Weights of a small multi-label image tagger: 64-pixel images, batches of 384.
Rows from block 4 of a small multi-label image tagger, named by matrix and row number. Rows with one number belong to one channel. Each number is 200 + 20 x the weight over its row's rms, rounded and kept within 0 to 999. All counts start at 0.
After each channel's rows are labels from the 100 images, of 14848, where the channel reaches its highest value: "responds to" is what is common among them. Only what is clearly more common there than usual is listed. The data: cartoon faces. In brackets: how many of the 100.
# convs0: first 3x3 conv, stride 2 (model.blocks.4.convs.0.weight, 192x96x3x3, each kernel summed), inputs 0-47
# convs1: second 3x3 conv (model.blocks.4.convs.1.weight, 192x192x3x3, transposed, each kernel summed), outputs 0-38

convs0.112,191,251,218,202,169,170,178,219,193,186,193,201,176,229,193,180,178,201,222,190,203,187,194,230,207,201,184,177,166,196,195,188,190,225,175,203,213,186,207,206,198,191,218,232,226,203,163,199
convs1.112,154,210,207,191,184,209,214,229,207,192,206,227,193,210,181,216,214,173,201,208,233,213,234,215,193,194,202,233,178,199,171,229,220,184,177,218,234,208,239
responds to: angry (90)

convs0.21,209,204,199,171,190,243,190,203,174,152,195,203,224,188,173,227,137,176,188,213,186,191,220,208,230,209,211,207,166,214,192,215,227,217,183,174,206,195,195,171,198,223,196,205,213,193,178,216
convs1.21,163,211,187,210,161,190,184,165,200,270,201,168,198,187,186,190,227,203,195,211,235,203,198,188,189,177,196,232,201,200,200,205,174,226,179,201,207,183,203
responds to: angry (72)

convs0.35,171,181,177,183,187,194,162,204,196,196,235,247,176,179,190,195,207,195,219,218,173,209,237,180,231,199,191,235,211,211,218,210,198,180,200,205,207,207,196,188,205,234,196,206,217,173,222,194
convs1.35,214,186,212,216,188,182,211,199,161,212,194,171,210,167,193,226,186,166,179,141,191,212,222,234,198,174,215,164,185,192,221,197,182,237,176,226,201,216,199
responds to: sad (63); teal face (32)

convs0.34,227,219,190,196,160,223,223,193,163,193,189,216,189,196,203,209,206,184,231,156,212,175,216,223,187,187,197,211,208,213,213,204,191,198,169,194,219,251,211,190,191,192,186,228,192,226,202,208
convs1.34,194,195,191,213,142,207,225,203,198,205,201,171,199,187,207,204,214,225,156,204,195,192,195,192,190,228,205,191,209,190,190,178,184,186,186,212,186,167,171
responds to: freckles (93)

convs0.144,188,204,209,187,153,229,214,206,197,220,195,190,223,218,182,193,216,180,212,183,194,188,231,203,210,184,241,177,211,203,216,182,210,208,178,212,173,224,228,227,153,211,214,216,203,192,204,186
convs1.144,189,227,194,201,183,213,217,144,195,178,219,223,245,221,193,187,195,207,195,168,208,224,204,208,197,164,188,232,199,242,215,178,193,220,188,238,182,204,219
responds to: long hair (82)

convs0.120,204,226,196,161,209,208,204,196,206,220,185,203,174,169,188,177,209,164,220,160,176,235,215,177,198,186,179,229,207,176,180,199,222,210,201,199,184,206,193,253,179,202,210,209,221,189,217,196
convs1.120,208,222,179,224,203,193,214,222,184,180,204,200,176,189,189,176,194,186,201,195,198,215,191,207,182,195,182,200,191,181,179,152,217,216,187,202,210,208,188
responds to: sad (73); a bun (38)

convs0.85,196,230,201,170,199,159,231,196,217,206,203,191,191,208,197,188,204,169,190,197,204,217,213,213,189,196,134,206,187,224,230,189,194,192,205,199,223,195,187,186,216,202,222,197,194,204,191,225
convs1.85,214,177,192,214,191,230,172,214,202,188,182,191,163,194,252,208,186,205,178,221,215,220,195,198,215,217,174,217,224,243,214,184,184,158,228,191,179,196,222
responds to: freckles (94); looking left (82); earrings (42)

convs0.37,181,219,183,153,218,184,196,211,212,202,196,210,249,191,202,178,210,178,179,187,248,202,226,170,171,190,192,199,188,177,190,216,210,201,204,220,185,195,208,204,186,216,195,198,224,200,184,197
convs1.37,253,195,167,218,167,184,192,195,177,161,182,200,214,177,200,218,222,190,201,170,230,196,201,225,191,194,216,216,231,158,215,225,225,207,197,219,216,189,193
responds to: pointed ears (69); moustache (45); spiky hair (32)

convs0.137,246,202,200,228,219,201,230,172,195,193,208,225,173,204,185,198,197,197,203,197,208,225,176,181,193,194,205,175,193,202,208,212,209,233,194,177,193,182,187,189,215,205,235,213,197,215,242,197
convs1.137,204,194,206,227,188,215,170,196,200,211,164,217,175,194,211,197,208,205,203,221,191,200,229,180,182,229,185,174,194,176,227,205,185,217,198,205,216,177,183
responds to: angry (34)

convs0.98,234,230,187,214,190,166,193,181,194,174,228,199,193,213,260,185,194,211,172,191,144,196,221,202,203,182,173,197,209,229,195,169,236,195,179,215,166,178,207,176,198,178,214,165,225,179,213,215
convs1.98,197,202,208,206,199,181,159,227,222,190,194,188,190,204,212,195,204,205,213,212,192,188,211,231,164,176,205,225,200,163,204,188,202,228,240,188,179,208,195
responds to: pointed ears (95); short hair (34)

convs0.0,207,198,173,194,174,202,192,243,181,185,187,196,193,161,170,188,209,183,192,182,240,195,177,216,180,219,194,187,193,198,208,192,224,219,171,220,201,165,185,192,197,185,222,225,191,171,174,185
convs1.0,231,209,188,205,172,188,171,179,187,93,214,231,193,214,194,213,210,204,201,182,205,222,175,212,212,220,201,203,217,170,186,186,254,190,205,185,225,197,204
responds to: moustache (97); neutral (34)

convs0.96,160,204,210,209,164,192,219,240,206,198,184,156,190,249,237,181,191,231,206,186,188,191,206,222,213,206,168,194,186,168,197,202,201,205,221,213,214,221,215,209,192,212,194,227,212,192,200,187
convs1.96,206,202,189,200,195,183,205,205,234,219,229,158,196,201,214,211,210,226,228,222,201,165,208,160,181,201,230,229,225,219,207,182,185,214,216,207,233,197,209
responds to: pointed ears (99); short hair (35)

convs0.156,190,181,212,191,199,231,193,205,193,210,186,210,275,196,211,191,237,187,204,191,160,224,168,192,221,220,181,166,220,194,216,216,212,182,225,207,191,179,216,184,240,202,202,173,142,200,219,192
convs1.156,204,181,200,200,227,228,218,175,212,259,184,199,211,208,181,225,194,196,166,238,194,202,220,211,204,185,210,186,173,208,203,185,169,177,252,217,187,196,199
responds to: angry (55); beard (47); neutral (34)

convs0.190,202,190,196,189,186,198,198,221,206,190,195,187,212,190,205,201,230,196,191,193,246,221,189,189,210,190,212,200,197,221,207,177,205,234,173,208,202,176,206,168,232,202,218,204,218,197,168,186
convs1.190,203,217,188,203,148,210,163,171,175,52,195,187,219,217,208,193,212,188,195,223,223,214,185,226,199,194,208,211,208,210,205,194,240,184,204,208,217,186,194
responds to: moustache (100); neutral (37)

convs0.189,194,216,209,201,203,179,202,193,199,199,186,185,188,207,206,195,230,203,167,205,179,202,206,182,185,170,196,206,183,225,218,192,202,191,253,206,216,216,185,184,201,211,184,191,206,185,222,193
convs1.189,199,209,189,193,203,226,202,217,196,194,185,210,189,228,188,190,203,194,144,183,210,215,225,226,192,202,200,191,190,177,175,193,211,186,201,175,198,221,175
responds to: freckles (74); smiling (46); long hair (43)

convs0.63,209,148,199,162,191,191,197,227,196,196,183,201,188,191,167,202,218,266,200,191,201,223,199,197,178,190,188,182,174,209,197,183,203,182,186,204,185,187,182,184,221,187,189,228,184,167,193,203
convs1.63,207,233,210,178,175,184,231,200,199,200,210,204,211,181,221,188,207,204,184,226,180,193,202,127,217,220,203,211,200,195,182,174,175,207,170,192,201,195,214
responds to: pointed ears (100)

convs0.20,215,184,221,210,194,193,215,184,207,191,181,193,236,220,186,221,189,168,182,206,181,206,223,230,227,206,213,205,177,176,151,212,197,208,199,189,221,204,185,195,214,212,191,166,242,227,206,177
convs1.20,196,213,170,187,177,208,204,190,162,178,216,155,222,181,160,180,218,180,177,202,199,161,184,178,197,195,185,199,220,208,237,195,192,212,216,204,211,227,182
responds to: sad (72); glasses (68); teal face (35)

convs0.107,172,182,179,171,200,197,207,170,204,209,182,210,231,164,200,236,180,213,172,222,205,223,159,193,178,199,205,209,190,225,214,185,181,188,180,199,180,194,243,177,189,189,187,179,172,206,189,200
convs1.107,207,182,191,194,213,183,199,213,194,194,180,198,188,196,160,257,188,206,186,182,192,243,177,200,193,205,192,176,158,199,191,171,186,202,178,196,195,215,241
responds to: crown (74)

convs0.165,213,177,184,209,213,208,216,202,195,191,208,213,179,186,151,222,193,249,190,205,185,192,167,206,203,200,171,216,205,257,204,181,214,194,150,188,179,173,201,166,168,194,201,214,176,209,228,211
convs1.165,164,264,195,213,224,205,201,233,215,209,171,189,209,206,232,205,198,232,171,190,188,202,196,206,198,166,202,200,140,170,199,186,210,200,182,176,177,203,201
responds to: a bun (38); crown (28)

convs0.92,164,230,203,166,206,189,188,218,230,235,195,176,192,191,201,226,180,196,211,204,191,191,222,207,185,200,237,169,158,191,216,202,212,207,189,192,203,189,204,202,199,214,224,232,184,171,168,205
convs1.92,223,177,194,191,221,198,212,208,203,186,179,180,202,217,172,191,196,198,228,186,164,215,189,182,188,230,190,217,214,195,188,207,210,198,208,209,193,226,186
responds to: teal hair (38); long hair (36); pink hair (25)

convs0.5,186,182,180,166,204,112,195,203,195,176,205,165,193,194,182,184,184,192,216,225,208,163,206,263,181,209,179,194,217,206,203,200,195,188,196,194,243,215,197,207,193,196,184,214,180,170,166,199
convs1.5,202,196,200,170,172,232,194,208,200,223,187,183,195,196,186,212,176,204,189,204,208,191,197,192,208,239,192,205,215,203,204,173,189,203,211,190,206,214,179
responds to: freckles (100); looking left (65); beard (42)